config.toml
train_examples = 122500
color_jitter = 0.2
tokenizer = "word"
encoder_head_dim = 32
encoder_expert_mlp_ratio = 1
fusion = "prefix"
decoder_norm_position = "pre"
decoder_fused_qkv = true
residual_init = "scaled_by_depth"
max_grad_norm = 1.0
Rows from block 3 of the image encoder, named by matrix and row number. Rows with one number belong to one attention dimension. Each number is 500 + 40 x the weight over its row's rms, rounded and kept within 0 to 999. All counts start at 0. Numbers have three digits each. After the name is the row's rms in percent of the matrix's.
# q: attention query, key and value (stacked) (encoder.blocks.3.attn.qkv.weight, 576x192, the q third), inputs 128-159
# k: attention query, key and value (stacked) (encoder.blocks.3.attn.qkv.weight, 576x192, the k third), inputs 128-159
q.2 101:517489543510385506578516531576476583503536468480535486514512459404499500480457564451515510497502
k.2 106:498472488483485468455483532551459516533505531479548428499502469490476613495486476474491458406518
q.3 105:538397644493562526494480509477478501490488519484508495521499475577517489473468503495545496514486
k.3 108:562450455470509534495447500408555535469548425454539481511464567509511536503516544455439556519482
q.4 103:525469550419451534488420517569601436461560498548557495564517535467541529571497519521512479523502
k.4 113:493530511497512477495491475507436537528582453483465455409479492532470519556509482509573608462479
q.5 101:490534530523534524514544485489516431508494533464494485445425485542487469538511522461516584480479
k.5 098:445509497511512504449468518529494346491508493524429488464455552532540528518521484518458491513518
q.6 098:497555571470475467489539515530468575517473578481527550527546426447500526509426505561515530515449
k.6 098:520445572521471475502408450491472510494416497494485483541517522525449497520446499430579515521529
q.7 093:439481432516538508497494501545506430514480487536438541484539501464540504530494497482517451484536
k.7 100:455527489500439566458452454529507472460473519476477543440511554454557470471462539486561542501530
q.8 094:484514423496601503547497486495477477528527512500476465496550515508465440522402425460485500478546
k.8 094:505509567496447569532478517522479485535473476546512492489525531536514472471471455510449544409499
q.9 104:586508566463469524513475537490446504507442526531500518492544466511475538448535490523531495529448
k.9 106:562448555445499563537460455497539515478489457508533509519604516516519481545526477493499543520543
q.10 095:521524530527518533538422524431510436571487510512450512491491501546472496500525429516544450457488
k.10 089:560525477445513575544457515442525487452560481440473424464437494487509518488517441524470516459494
q.11 100:526522520384489554508549474486547495555512368538558482449563541502505547424416524571513430543493
k.11 100:554539514420536523489463427524467493564453489561539420476486501529458490505475433548520506475497
q.12 100:553431555486490528501453490502462563502473486508486517521481529559479431550555564448496515472487
k.12 099:496482519516538546571497543443511461533490482476498499491483461458540586509546533557512477502587
q.13 109:512535487538491485481533453562481593530428406476501498513470530470424535530493454452418460506536
k.13 105:474527543512537497505537504500472535563512482453549558510503575472505485486473452574463418472425
q.14 104:510485434467499469554608539501518484457531537562521498433510423534524525515558506503516498498514
k.14 099:473493493467506548477488480429515552520468570546517451499553460511440513438486462527469521480492
q.15 096:501595429487573441456547468458459515562484474515505506607461564487499468565475438509505490528529
k.15 100:523467510524453499445491586456559548561467491488461542511505453527469480522456410470502521445458
q.16 102:515489500533428499482531451487501505483519491566484548466485603468446521536542544502477449517535
k.16 098:510520579538529404512452573517451534580514439477534462531517515464463544473577500510435462521465
q.17 098:431530421497484475505486487488555404448526524484518491478510454489526540541489571554552497511557
k.17 098:486486482428528467513453475495464466536579469509475465543444478470501506556510553451589511471474
q.18 089:494519492485486471489536457502552487552502523490550549527506388563513444473560498515517514482458
k.18 089:514423525484533504514477529452529536502540520509558495510508502466469544501490477543510555527585
q.19 101:498576541500463498468494464426563568531454526538555520492544500464505506522446477556516549530509
k.19 096:431505518515474520542490545477459497498461479530457548494530492446481544535478471437423471486536
q.20 103:497549567454486571473549578477435466498452514511462520535547515566435484528537442523496515405514
k.20 108:515546550410439548420493493478470509491514482492539557442504520537512506545535476464446542423549
q.21 103:473499490549544473551478485498567539510436474453454513448495489480443481524453568486496496471522
k.21 104:479516516513483557499529475473475557441422545530487505514528505489561514505493546477464548456441
q.22 108:497540471457504552472394526468542471527500465443479502517478479518491507534553471459520544464474
k.22 105:441498462469519555530489501499518476443552502530437408414511517491524463474533526494532508529491
q.23 100:497490521447509549493428502414499535426465486553466499512493536476482407535452454497477529454479
k.23 098:551514569562484481437391501542497504500515523518518543531465494514431547545528591478508454415514
q.24 103:532452445533537484509508496497468448462517484502484451500432506477445492469471486509522471493517
k.24 103:509525478584489571540501523478501569494429434459491518521516496537517430451493512484501485521486
q.25 100:487536485511545503496592485513485487532501496512495466453465458550388462514488499533552436555587
k.25 102:512553554498494506484533458521505477487442507511507490501468522517502449561537539503450463474560
q.26 101:588421530577569498553534497474461517506550448530518497489476527471521552539462503441485507446549
k.26 107:521521516563540503551521550539480574526491406505548504513548494506490497503515454538411501534392
q.27 108:512504525511458506521483431557550572506530481504455511505472522565556563490455573450521486454479
k.27 109:453421510512559450580506465542537491482516547449491541511459521518531454505449531469522525517464
q.28 112:502524535550524508486527457514508554479481439472499469474487496498523477433451505474509520516498
k.28 112:515463471472527537509536471534507482417497464496502525553481526528531489462505412445489498564494
q.29 103:523482563484502516432470499515526561478593514534488484540522470593513508559429493489482491432511
k.29 104:565466520439473434488580522525483505501591427493425419454507511491519516455512503563467491470543
q.30 115:437508541495462614538452573584450491527483441584471441483444441554550521483511469514482477503484
k.30 114:492521525447491561500446516488491441498518435504511479458580469480498587449566473474530527434570
q.31 097:458493446476535512504593486472478504500526513470508523494494531499557512495470512473496502510471
k.31 100:495499552573428532440523497479542497533464464471535474493527478482535424468457517525512453540470
q.32 104:523469518472595480450422422476519510553520507439521489452435469491541459470507578497541517494479
k.32 105:556508485379528452449477530519610440490510496469533489505519470526414496531531517527486408402493
q.33 091:445454476497540475541510463540489496520618510528501490520395558509497489506457532463506475528486
k.33 096:611541517485508445483433453518451490412472472511491529552430505463523518468531498530471493527515
q.34 094:490495470470435439488538509480549527481482427431573501437510473530453502522514519480524518515477
k.34 096:466494506471569502529483515513512481481482511571440507500464511532507517507479509410468508519498
q.35 095:518484501483525537474472559527405512430473479535472478498597503453489560527566449519509558548524
k.35 090:521523505582474490471494549523530508539475489533462529528511508525452514493504422551536528441523
q.36 102:419507516514546498541598485487561498478541530470448507475442494438516481536449578496472523491510
k.36 100:495486481460561459516561423461484466477495514480453382502483504459510499410558501483521509467498
q.37 097:533469475544508478505507534460492560475508481484476559428543506503538453472553469512523511485487
k.37 105:438508549450506512518488476469506497479494464550493576477487454509421438516542472444404470455524
q.38 101:465596419454458514498481505491437497520492535530526504460485454553518565533534530513506529476514
k.38 092:513518535473446468427495509467463581470525456434484539572548529462529571537493494504534499524516
q.39 101:507455442451499520457487412467534555540476608510527527471505486519443560424522489539468474464501
k.39 100:429453506496450515497480582508528542479444508548514505501435443463539530491544482543488475499479
q.40 098:432507488481522507550552473560535453568458568529520516500490497453526541448423448633476459507528
k.40 093:548492523511494471475491405490601481483536482518519510451462503513444568508508501498496464473517
q.41 098:507517540495427554405499487547517494405514415446521506504469455555494514425503506484489489550534
k.41 105:476503480499562419475553427479502519508453494516537452536538469513484556506528489526532470500495
q.42 100:506524527453487462483505577543504429476505438389529516594455444451539474470466525473507555597506
k.42 092:518529510475516505615559418506478541534477526534486572522443512517548457502503456541457436480471
q.43 106:453473535454405516510457509469487434484538428475457485515452495530492461503520544462465459481529
k.43 108:499568480495559450556474450502500552502472542492515448528569524519492534464466479511454498473419
q.44 097:480483453448458515549494469467505501502524490539490396498500485623477506568492549545522483493457
k.44 091:527517522490451519480482463471593503466579535455506550470564542481554535471533486549482473490503
q.45 108:606508469505478483500533511556509559480489578527539504452485526565487512539562461526462473380543
k.45 108:480418537493454540547444539439490537556502500452506461425510509489477530466480505516517505456441
q.46 100:523491438487501401579530480514519590540552529564513510561557480412528509478475509553484514513523
k.46 092:497510470468505550506490507457510458531476460497490440482513567469476551503455517467493541544460
q.47 093:516495548524551445470529539501419465489494511500512465555481492519449520547425533435508528554532
k.47 097:500521514517493499560487553450529501502472543499527517550510518498485455472456430510477409517458
q.48 100:562528505516440503526518554521523469454547542499529545535541471519449490575466460514423522508546
k.48 099:524453569445498567501495456542412592465373468513457498542474568531522530498487402486537521512458
q.49 088:486408528548507533527506573458513515413517519491567583496459484490493477525503479551486491542522
k.49 091:483511498438495616558489503482550461533465573480465446518440529567479480483465520500517502552504
q.50 106:544508538375479496428514476530576487526540526488555481488485518486566545546499555462478424552547
k.50 101:527509481543501490616470535524450444567573510487450507559533513393579428474502542464480483521550
q.51 103:494579495437483505442499502500518540542586557521428480514494492477495512513467489566462539404484
k.51 099:451494514504424655509471483490489439513527484582471523482528512512548488504542477524524584495486
q.52 094:475457484537545469478521475530534533478522437458503473486509433458520453520463488528491460580542
k.52 102:475466476488521545572511491481517533516512476514437498420444447526487378531499526534515458541525
q.53 110:501454488538498476488526534482484442485575494467531533553487465506441434438432473535511464496535
k.53 104:523482550459549520498434527491471518495486435506515523480502506531499436558505497491444573481466
q.54 105:501423455514458491519452583545538518428511468473486503527490469492518456464438520444498498530478
k.54 097:469498456572477529520486533483480493497550538417521504407427461515501590474506521525496515562574
q.55 091:566554458490493414418512544561504563487521526465481538548429516509504497531525512427551511547512
k.55 091:497478554472470537574498593558474496506511439427529422474510528485477548491516485513466538538462
q.56 100:503480544577503472509453517519548486507523559470535479525530512400551514455482436558556454476528
k.56 093:508535574522431560493521485469478456515447545543470495472498545433531461511571500526497465482504
q.57 099:487487498544596516517585447522487456512432555473410520454520468500456501591503476529508497443526
k.57 101:544508563421410510445495478522527459468530528527546462498517506498564520499542448478452482488437
q.58 101:514500453535534476500513518578526538514550583475473500527508431560507535479479483511508485487491
k.58 103:538435544551441543532510549494495481474452491485437488489547525471523507491530466513408471492537
q.59 110:542484540476460485490530514560553526506441495477558530470503532474550447522528387501512498480473
k.59 111:436494522548504471524534544510484479550475425491451466516519495451458547468526505481525434506512
q.60 095:540509500463500474451462443462475514483531487457466473481462528442506437569559518445484440502464
k.60 099:436510536513512503567404511542483514463422475470510487477571494582547513462473500496509510531436
q.61 096:524471495496473556492510534467473529462467453426527520490459510491486522478574510514476539427529
k.61 100:507459490423475502527520572464476412557527523491532432616521487460471514484461479444480522459528
q.62 099:436509542440552523498481580515538512551521563504471476540524436536489531492474453522502579567480
k.62 103:493485490458498542498527610498521554526514513567451522525554533461482484590560456427493461513527
q.63 100:447500473441454465579573505506476472427503517570549522563438518543526515443466429509527454569505
k.63 102:459477531496496428457484423458476533454467515579483543455477461492424530571480551555487505541539
q.64 097:514486478522562491508502477468547524433526443514510547474526522545458487584521520484570467480499
k.64 102:489518574506462473469439478602518500518506555494487509503488492449550499401502544478507482474454
q.65 106:538528533517492469503588484478493538516466497553437485429458430526492499429513495519536481482523
k.65 114:494464480549467541502433508485394502420532469536538463486524510471520541571479503480503387525554
q.66 098:485446498461519460547565574475469492580459519545439505536508469482484558499492532480546537468470
k.66 094:477501566517480493498437493576539493546419420575512523432551473554531472531549452536524484456480
q.67 106:450490461507547495472573601536529503495498465486530434514483524474449524492509494536488475472442
k.67 101:453568459514436521466560512511455529519525572522464447466610551528486509474449449441464461523552
q.68 093:438499494457514497552471468495589519489474540544452490488539465460508549491549491459457508557520
k.68 091:484558466510489484505432546509457518502454504550463515463545540433471511473439476498542512423479
q.69 090:564493501454477512483547539534530530534530540562548518468560463492522572498484457538420487487495
k.69 088:545467538523552499512446488493539507536506516568524494543487511502515434623529416503559529469497
q.70 113:493539479522511506518472468533384588555408545466545472498503433449471523450568435515454524476544
k.70 105:492455497483522493500476482487498487463559464511546552533519511566527505556502523483521504515479
q.71 104:525582512450470469503535419508509515443472494520513586494517451495487520448487540462452547506475
k.71 103:521545510520536488544491498412457462528557426509488467558474511485455441503478501516556446495494
q.72 109:532460473509544508439631508443599474496518507521443519473562461488541494561492516515514562515509
k.72 103:440500458524518498602521480486471534413454513527531462485506511490489507490623456499502494477458
q.73 092:471493483471514511565481509545480441523485431475548521455499538469463488489543535520531517492492
k.73 091:492466455491510436537462500511564466471501480472577469539532484526474493505483520536489458494495
q.74 102:522481467499496480532547459549535439537486609472472504467526527489564478559491548505561414488520
k.74 103:543619442515541462492588543465478439492469465441560551515404486525457509439509556529488499442470
q.75 096:547492486510456491509490486458442550436419512511528449511510431537489457534545465541431451449467
k.75 100:447554512511476433524435500475467477518457454533474526499463580528563523506557521497522453529436
q.76 099:494489523536504506438472450464503488587478493517500483464539493451525561465543509527512551474501
k.76 099:464426480469504504468452499494509516449481504561457465438506543500502541477395542495519555498479
q.77 095:508589470467474446493426552517492578515492421500487574475503447522499505504548513508530483536514
k.77 104:473496554477518498535452445504503474505497560530456428523534438463557514503466430419502505555505
q.78 094:494456543513465507549458497484547501479494490500489599476463519557485497501514486509541544532534
k.78 095:457494521428500498511499463445421507535536497523475435469514495505537519451479487535571494477516
q.79 094:461503516492456486580458502485599484511498452518470655448540544482509482515549521444552438489541
k.79 097:510421499540523503505468542487529517582481537437458469524459437480538454509535498538495478478417
q.80 104:552490491543590505475510533528522504529533466415462455474540483427558569470525569549514431449411
k.80 094:460522486517523525495551627528520470503490536476540477475537478469552387573473439478495402571525
q.81 094:463456551509520496488451547538529493607480430462519530548524453522414540470447481540469479508543
k.81 102:471416531457502562450557480501443488451503524537564444454474540563494518536538424510541551605488
q.82 102:502458442481529442432542520489456438465555538436537475540463459525459497620526530428537483420573
k.82 115:523580502552491441444512418525490587571501531481475527462555475424456523481472535524511476537526
q.83 094:527517469536480572488532452450562498483418538472511450500523540520478519416491444508423552564498
k.83 098:453527515501425493538428466484485522493492445546477528503542560553542532525527483499457480553505
q.84 085:528475488465474537474491520509513504518458457461532546489575534549479547522511566502544578427521
k.84 094:376524516517473464458557408528452459526506538569506574503469476493593490504570525444526533478503
q.85 099:588528513512486530469548624495477463508477480450538406555577553465477451444476487536532544486483
k.85 101:425503552498507496463435532546510491531457558599569546435526523500523629507549456483547487559484
q.86 091:445535507534516505586416510474519493482453412520587506510495541597489517507484455503513465513543
k.86 091:491551556514527485516411554531550504524484526524481562549480485483515503440497486487496468535447
q.87 098:516496491492524415487502557491515510505440430515472554445457474427549503517465444508495521443541
k.87 104:466432477512508510470495525507439450538494496467597471456533488513594505503417531545543519529427
q.88 095:524431524512535568480460555554576527556476464490443438488427516560445497467538496486549537464518
k.88 099:466520494547510541421509511520441475535523560523473532534538508486545594577440520466491414497543
q.89 099:523512481555502555501496479485498516514524546469535476469462530472440470451495507374551514586516
k.89 101:495517572449531517569429534565519528493507469482552483560545496482483524538495433512440494453569
q.90 097:539504489472486516549508606534443515459546532502522499523441481548500542522503519540465474464434
k.90 098:520547504480579554519533500495478477454519485542498455451444479445504460492420539494564495531489
q.91 093:454504555516541550487479528505523524562511496539470562472483572493511587467513524459518433486521
k.91 100:492469434429589498502516441478529550483493557397514487488543552480472437424549481540538552500380
q.92 102:469520480495467493524459488571502499511472469481460538443475527477574520494496528495473481524509
k.92 106:561437500500506526537461551515537498522476497523499497534525491499467469513452475519501539508484
q.93 102:485536480481480411468520568536488499498442495431549498502549460493546555488477501566458521502501
k.93 107:536516535458506522452482543476476440566463559539501557458509493508496511486529491507588589509525
q.94 090:465446458493557409497476494503496486560534532523541418535478445499513497532541538521515442464522
k.94 093:542557484515497462480526498477617540532571537533457543530491525542485429531482415546522502498493
q.95 097:516551457524484520451526474522574519480531468502511526498489536484572510505542403520505487566509
k.95 103:508453485511521459519561488472498496496464533523518530483446492528501600447515480398527487452504
q.96 096:500471538428520478495468547578520493502475470473437512481521467501451483446441481512489483418507
k.96 089:511484519499497509417556490521590486474458550463549531478475471476534511488456434542497470476501
q.97 105:431594448502474589480534453503433476444505502475502415565573558489496538515502439524504527572511
k.97 101:444548467536493434477542558486487469481520593527470499496495458501538443558514490465472465554505
q.98 102:516476547500530529481517522444533479512526457525458496472466536537517492522516503457502437485520
k.98 105:436441512480454531519521499514507428498522483519502468477531504494520517550522496494508509481516
q.99 089:434499468531494537484488477475539461536511501560555492458492551454468519495501548547435494528551
k.99 103:524477556510541520454543498495460457553564553541501459490557508585515548576498547511559507489484
q.100 094:508524517456548470465563569428506521481583500471542509531517513476472520515490503516493513425549
k.100 085:424495479513507422483480451419501547572491541523487543463581518511447493512533450449528467504521
q.101 103:459525458505441496485461475511499465493450495483524438526529495571482572526521536516563524543489
k.101 109:490545524511519568500483531497440491467466567423495477511504482505501582518519504470491466527506
q.102 108:501518468492506479486476519546447379481551517484522438490510440569511493505404549515475419482531
k.102 105:573480512518477528505569611512515519482430419502494449465472526488518463449544428536564527527534
q.103 099:536464539495489536451488529488499493524492488511529513529481446530441557471564535468541557524479
k.103 098:542508458511486523513530524437463481503494516393529493568488478435531548505520504496484484531579
q.104 098:540512530523535566510452484495552548446563453541461563511501489518497488468523509461526515470531
k.104 092:493509490457488505513508553442516471610541540461560543537515527526554416497461466461452511486424
q.105 095:449505472527539482545437549507536524529523518489460505479537423523477474384449540485509522455474
k.105 100:545531450502462545442448514585476508532470521550524518463509425513504447493478535532478552422403
q.106 110:414464486448444501554513499438512508518403467515471510526466503473418486505536469517454511538433
k.106 105:515498510512533526540459472526449490464470476465558439513520450463517495560434497467499458516493
q.107 102:492441510440500462408585500521425514461477535425507487547511524499523380436540541445565548564538
k.107 108:512479548463550406485540474452523521451543509549432441480497519447481590540525445552422466485466
q.108 105:466523458564441502534516526503489527595441476534472494494493448503466473537537414460543550411473
k.108 106:470528543500459499567376465489534475525514508368464533413457497522474454493442544566506527495449
q.109 104:470503476554554432544450522546559460504506437516483494474563524448566523475528490524624492509513
k.109 096:544467536514459502555537506442568480553501484526507576535452444525513467451483441525515497467495
q.110 088:571527491511545488545420435485492494556550546458492503489503469513482451537497491483492540439553
k.110 096:555515524524519521457514545559489444466560463502507491410476513489514542516549504524544480443445
q.111 098:445495393479500499485541409434529419519488430507505561484523524527442480448477456514499524464552
k.111 097:596467488460507496508519502524501546582485499464508470506511537560576501525447472536515528479477
q.112 085:484514527532528498500499433514462499502534544536564481513438429549511534573581515521487507488446
k.112 090:527479496473521540584535554521526523453461480496516521469521551430513500503541503460524455493546
q.113 099:545526513468584480490583474541561553535446492513609608535408463486489527491543525536572523480475
k.113 107:523459521528467462595477535513537499500460461479490564526563445449515475447465459519484506481573
q.114 095:477460428505486557544455455518505535506499500496497472502462546452418484527507532510545488551498
k.114 095:543414523508546464493505451481481457530592510480481500551499521404512504470417541528483469432468
q.115 105:481505557511458505514567478531474527497505543545558432490488520513521514510441570472545496428513
k.115 110:434507459423513557522464471436557479490486466517493519606509436529513526489450443482449515524545
q.116 096:521496457489527519482526483448496468566501456472500491574575462540497483471517498546453490506470
k.116 097:451496482456543546453497490536454494594367535441518501493525481537437580550552469579483480507432
q.117 104:533510548494490485463512538477510425524494465525435515537578468580501528501429415451497564507480
k.117 092:425588428505485512451545564474498472493463446513508518519512533601448500492501535508450554461523
q.118 093:547535438511495486415482498487583516433469441503479510465478576493577459496510498462554582618473
k.118 101:536538511486579511434492562427488465477478582493450433472544553535536489475506417475473491543495
q.119 107:457518484421559486539476476474486535449523505426487478473489613455484524490448492514523468513401
k.119 108:525555504598491525451526488528452502480490496557416526503512492533525546520573474518504528486528
q.120 104:552546515567555535558507415458360490528563482500483507493499561463559516478446547447439479490488
k.120 106:504498485462518438497521479451498441465503468569475509476512527556535483572495516499503446499472
q.121 102:549484583447484492485472507500466521489458509518469446570500541559559489537461460558550414507492
k.121 087:497500559505491505487484510552512480508550532479446520569457570464580550544516531417522404510538
q.122 100:462531520600488399456517530483504534410532565502430554513551542514505531486556467542512534493519
k.122 104:505564489415506553547575494458534531519613527540465503569413522506434461416468492459487505423499
q.123 100:451487529466501495443480535528436439497429571473525497601551470501484446409416501524464485524495
k.123 097:537550525482422499448531502478532446436490497537471510467407474505460492441474513583505437491496
q.124 098:521555484460551544492532460572531603527492522520484467558486490508576452450492493494513473546521
k.124 100:527463462417537446530529500532463451493470469556455496486519487395528485457518474465503459508466
q.125 095:487543497456514486507512512480546580516480585551514560429554563489540431571490540468440598447513
k.125 094:465509407521458463486492489514539457445492464488523483498566518417470563469533463450531493460469
q.126 104:526477545417500400482381537472495477451467453447531477513426529532479536513433550422514570524500
k.126 103:579518462532513592471472522481398484457438548531525490477520548511520498471478478543498499475519
q.127 112:548503561518505469493460554506502486523569475464483504478467498501499441579527488460533510485519
k.127 110:458473522516427516520443484454554468478532511478531545462514537457455465510470434607478528479462
q.128 095:536516549498524518473549485481559533506542397473557457521529454566513478517492529511544503488507
k.128 102:492556527461497461498626558474516510486482452446513500427529486459488508491523546479466512511523
q.129 101:505521537408467492460476532460519500513493492460524426498531470509474490530492461461413493457531
k.129 098:497456511510505495555493454525498507477534495532508524512487494495494464559536591454441463462475
q.130 083:536542449439441571502442546500442497457454465571518451511496495506460533492494512426540454437541
k.130 089:519456459568524466493590491507569515524469458526507455430439507500425507523418565529468535486574
q.131 100:497518534434469476481475499506457559512568506544496531524537499493520471529448542530480500501528
k.131 099:535478483504471532479529520446541465513492448514518522477531514461523519538505481526495485521446
q.132 099:522478495536576466521506521494520571499447536482495445419452447506527465504511523547468506460508
k.132 103:550568409502591477536507513506520485534476451480464433493557462459522474533487479455452475384532
q.133 109:532583519497450487476508529501467464512443524507453511460493503463470482564423518518533541526431
k.133 096:535558479446477525530544539498525461559498500539538487491446550500525554539473467473522525561469
q.134 093:501588455493492436432530548572506431465472525472500507522543514508489477565498441487510509441407
k.134 095:409507573534457508510446505425543436527478516377506497486477495522454492528473485478545477491545
q.135 100:492509450505470527474650522505459505569496458457459457441439533519469520519508541501462517487539
k.135 097:542524490550524477410500468622551521437464540528537494473437499540449525514483490516437481527574
q.136 097:544556500479545448461503457471459420421407556557545454523502380495509568534545535441458448455458
k.136 103:476535422526425451478508430562457486518553507415531472441519572520543454492460450554460479507525
q.137 095:501526486468560513494468573457547446527422533485460503495470508490436542475513461471432508487503
k.137 092:516479487517562565477552471487441449525589529512450446519519517551513469454491538506502463475513
q.138 102:468470506500629545522539436437474464488464412457467489473567539493536525479487495544535485493482
k.138 101:499520507503509546529479567526612547524606504488423512537463512571535479448529507495432536449476
q.139 103:500488520505502476563476480510454512435486498503478457490418512544516495548529476479507539548527
k.139 099:526567446564439531555517469467509550518544507552510502393458468488463491491479488501518460485445
q.140 092:487499474494429487500450482555526425433507588546463475492482403505486506528513579497480540506523
k.140 094:488519484460465443481453472504499445458482479532575552530441492432539427475477513502589479517439
q.141 099:559518574523521549458473522466535479491552471519440468423507530516448488486439498551538496456462
k.141 090:472521476475501520441453538520474510480526503525501486491492486501542438524541530503558510494528
q.142 100:488490486454462419469486493546517545581526520507504473512561485460456479576529509469499461572453
k.142 107:485493489598404547593505473450445496573507489504489530488476514550464438483512534483458494493475
q.143 095:595483466505479524402449540566508495480497497457500517481519460500488457475509535523514553472586
k.143 096:578474563498491528463534505466505450478490519432528459484447565471536509475483532516504424500405
q.144 090:495460490474471438503445496488477590526501537510547552519508514537551540492552490485516501543473
k.144 094:448479539483512505497484494429487503480549488518587513467489515563468485499463515497427530439484
q.145 102:507431499513488520583470516502526583540509460497501453485526522521524592402443574514446406518418
k.145 104:474536521559578532468429583491478562502480554500479488459501484474481480574541479498434470462552
q.146 099:497454505526475511478494458496485451511477511483457523491472492489436490453524507401546452478523
k.146 095:518474466452509476471433528551567545471541527448560460444493484464521494455511463542532504519412
q.147 100:481530528441479510536528504507450452546544573557559452487478532545510520463491528525537512537485
k.147 099:516523467566460487457458475452486547447508559531577483487546483498519481449488470516521503516601
q.148 099:513482501485620474531480489458491493453445500478467529452515466539605529547462496485494482514538
k.148 092:530557472488492525525534508489515443543566468426480490550463430538539515508437516531495524424490
q.149 087:514441460544497505485492521571555472540487526566474499431511433594478468527479496444449464529546
k.149 089:557466539527511482480440526511507568485499511479465565452460487466425497477575470530581452470544
q.150 101:530542503511504496466441528474566435523462460474431504500451532487481469542517416478468572495531
k.150 096:476443472504491499516485442568438474479530554546477637490502479551467508453477549501503468544479
q.151 103:570475434402478507451473483514451449485511422492506464488478502474520454541476406499516467492533
k.151 094:483499478575492445530450575540452522476515507475525539489552519545572479473523405508554566502497
q.152 101:547480537490498496415485537469498509528562490513543445509557427518473572489544507462443537521518
k.152 109:477481479487402452547472555531494500532486477578480526521469534440537514540481473490505525476512
q.153 104:534472496453454556478519524558501564489497488544500473451434508446449445502548473480518384451456
k.153 096:528488489482515452566500440526441549415578467466525519533491471545506517498502575543557515532501
q.154 100:445444516497467452550422539490506533495531553535519470578441509506467547475439487441518540446511
k.154 102:437528523527582489562497489488535562448509483559467536476499542454461497498435496513539469511457
q.155 091:545539482515514449548497496491485458488494447490492421547433446447449455549500471487513535504595
k.155 093:492520458511457469519529461538477501507508486455512549520476448488462470500441536507508565490486
q.156 091:599507449515490452542510479493552555491449509567488466474477502443549582537508471448493492484468
k.156 089:570540462483504435556469459462406546452526610542497511504526457468513470507443483512520555505520
q.157 108:516457513477386478474535520473478525412503529510445487566435503500482520527556541490543470442560
k.157 108:509442514522527453515555549525483518484536450479540561540596499478465561456492546475496525536480
q.158 104:453495527544546497527464400441399518538470516546501495507495428536477465511524461469537499556432
k.158 100:555493445452532537444536510489532538544493472439470454524500548451537484504506526485509519535491
q.159 100:508516477463486542544465479468523501450524483538469522444463534530473535550479505390521557452483
k.159 095:565535478568472496491494538525516527494483563502494452573525468429563565516514517595520491526471
q.160 098:468497501460530508408542486503545473525525462459507517508406469451371556497459558545490576471582
k.160 089:480528451447501495514535427554504528473448487452457492498596510503605500476475524486463444502430
q.161 099:512508473559475508518529367451532417506552448510533439499459519556511461478519507553518526513579
k.161 103:439511457439504509574486514466597490536483471480459416464432493510448562540512507449504526544508
q.162 113:538457536482383409532486569538567460493583421538480476478541511430440519481490516540561506560537
k.162 112:519513528494497516562521475498473526539507470476591483528545472545526490493493546500523520463441
q.163 098:500430530430494512478450529464503511558400559542461495490460403533513565501522492520489548501447
k.163 096:603462502544499492499479520455510577467539542535508502519494493583529528496445486544446546494529
q.164 103:472543561521524569514473455473532456455546527551552524479466492545510476533506478483524497457622
k.164 096:458498504552468475530519505483494498499494565469452475573511482510501509444504525493535554477494
q.165 093:445437432498471428476520564519488561482480493608490491598530507506464432454493456579443474512441
k.165 087:495476439555484491571522449509519449497473516545475489502450548497475497524527455566660478482502
q.166 110:631511533472459489507487548521531562452577468514527478487481506470567589571497514461578528534471
k.166 111:531516567495500497487544473466482509514549486533488433511565487579495543575528516525491467505543
q.167 106:424533488531560444483521457594508518465472485489465451538439452510445529482547578512485486550454
k.167 097:473572515541493434478431437456508531480544493482553524505485414472550492483515496502511527491549
q.168 095:585564410472502555455463556490504518539462601503492501440533533479568552459499420527524502574451
k.168 099:533557582489519493521459589524490549459587549465538487554509535477439470529538510493413508505492
q.169 110:501507511471523523465445491546519505440463498521510486530438526538532506495542548493502499512484
k.169 110:443487524499500480493439417566487477499497422490515457505474539535497554528478553472552485554526
q.170 099:521541504509492532513446528529501485504501475447525392501472473498545503506532522464446448448474
k.170 086:508492514515533457536432530479459451493517509524485504463523538443522442510511476440498548541512
q.171 107:493485457460488529492512501584487512470467536448498510523588513504540554530514468550452552569479
k.171 104:552461489510468483427552521486513496501549464528481490566537550511484488572522456490464471459487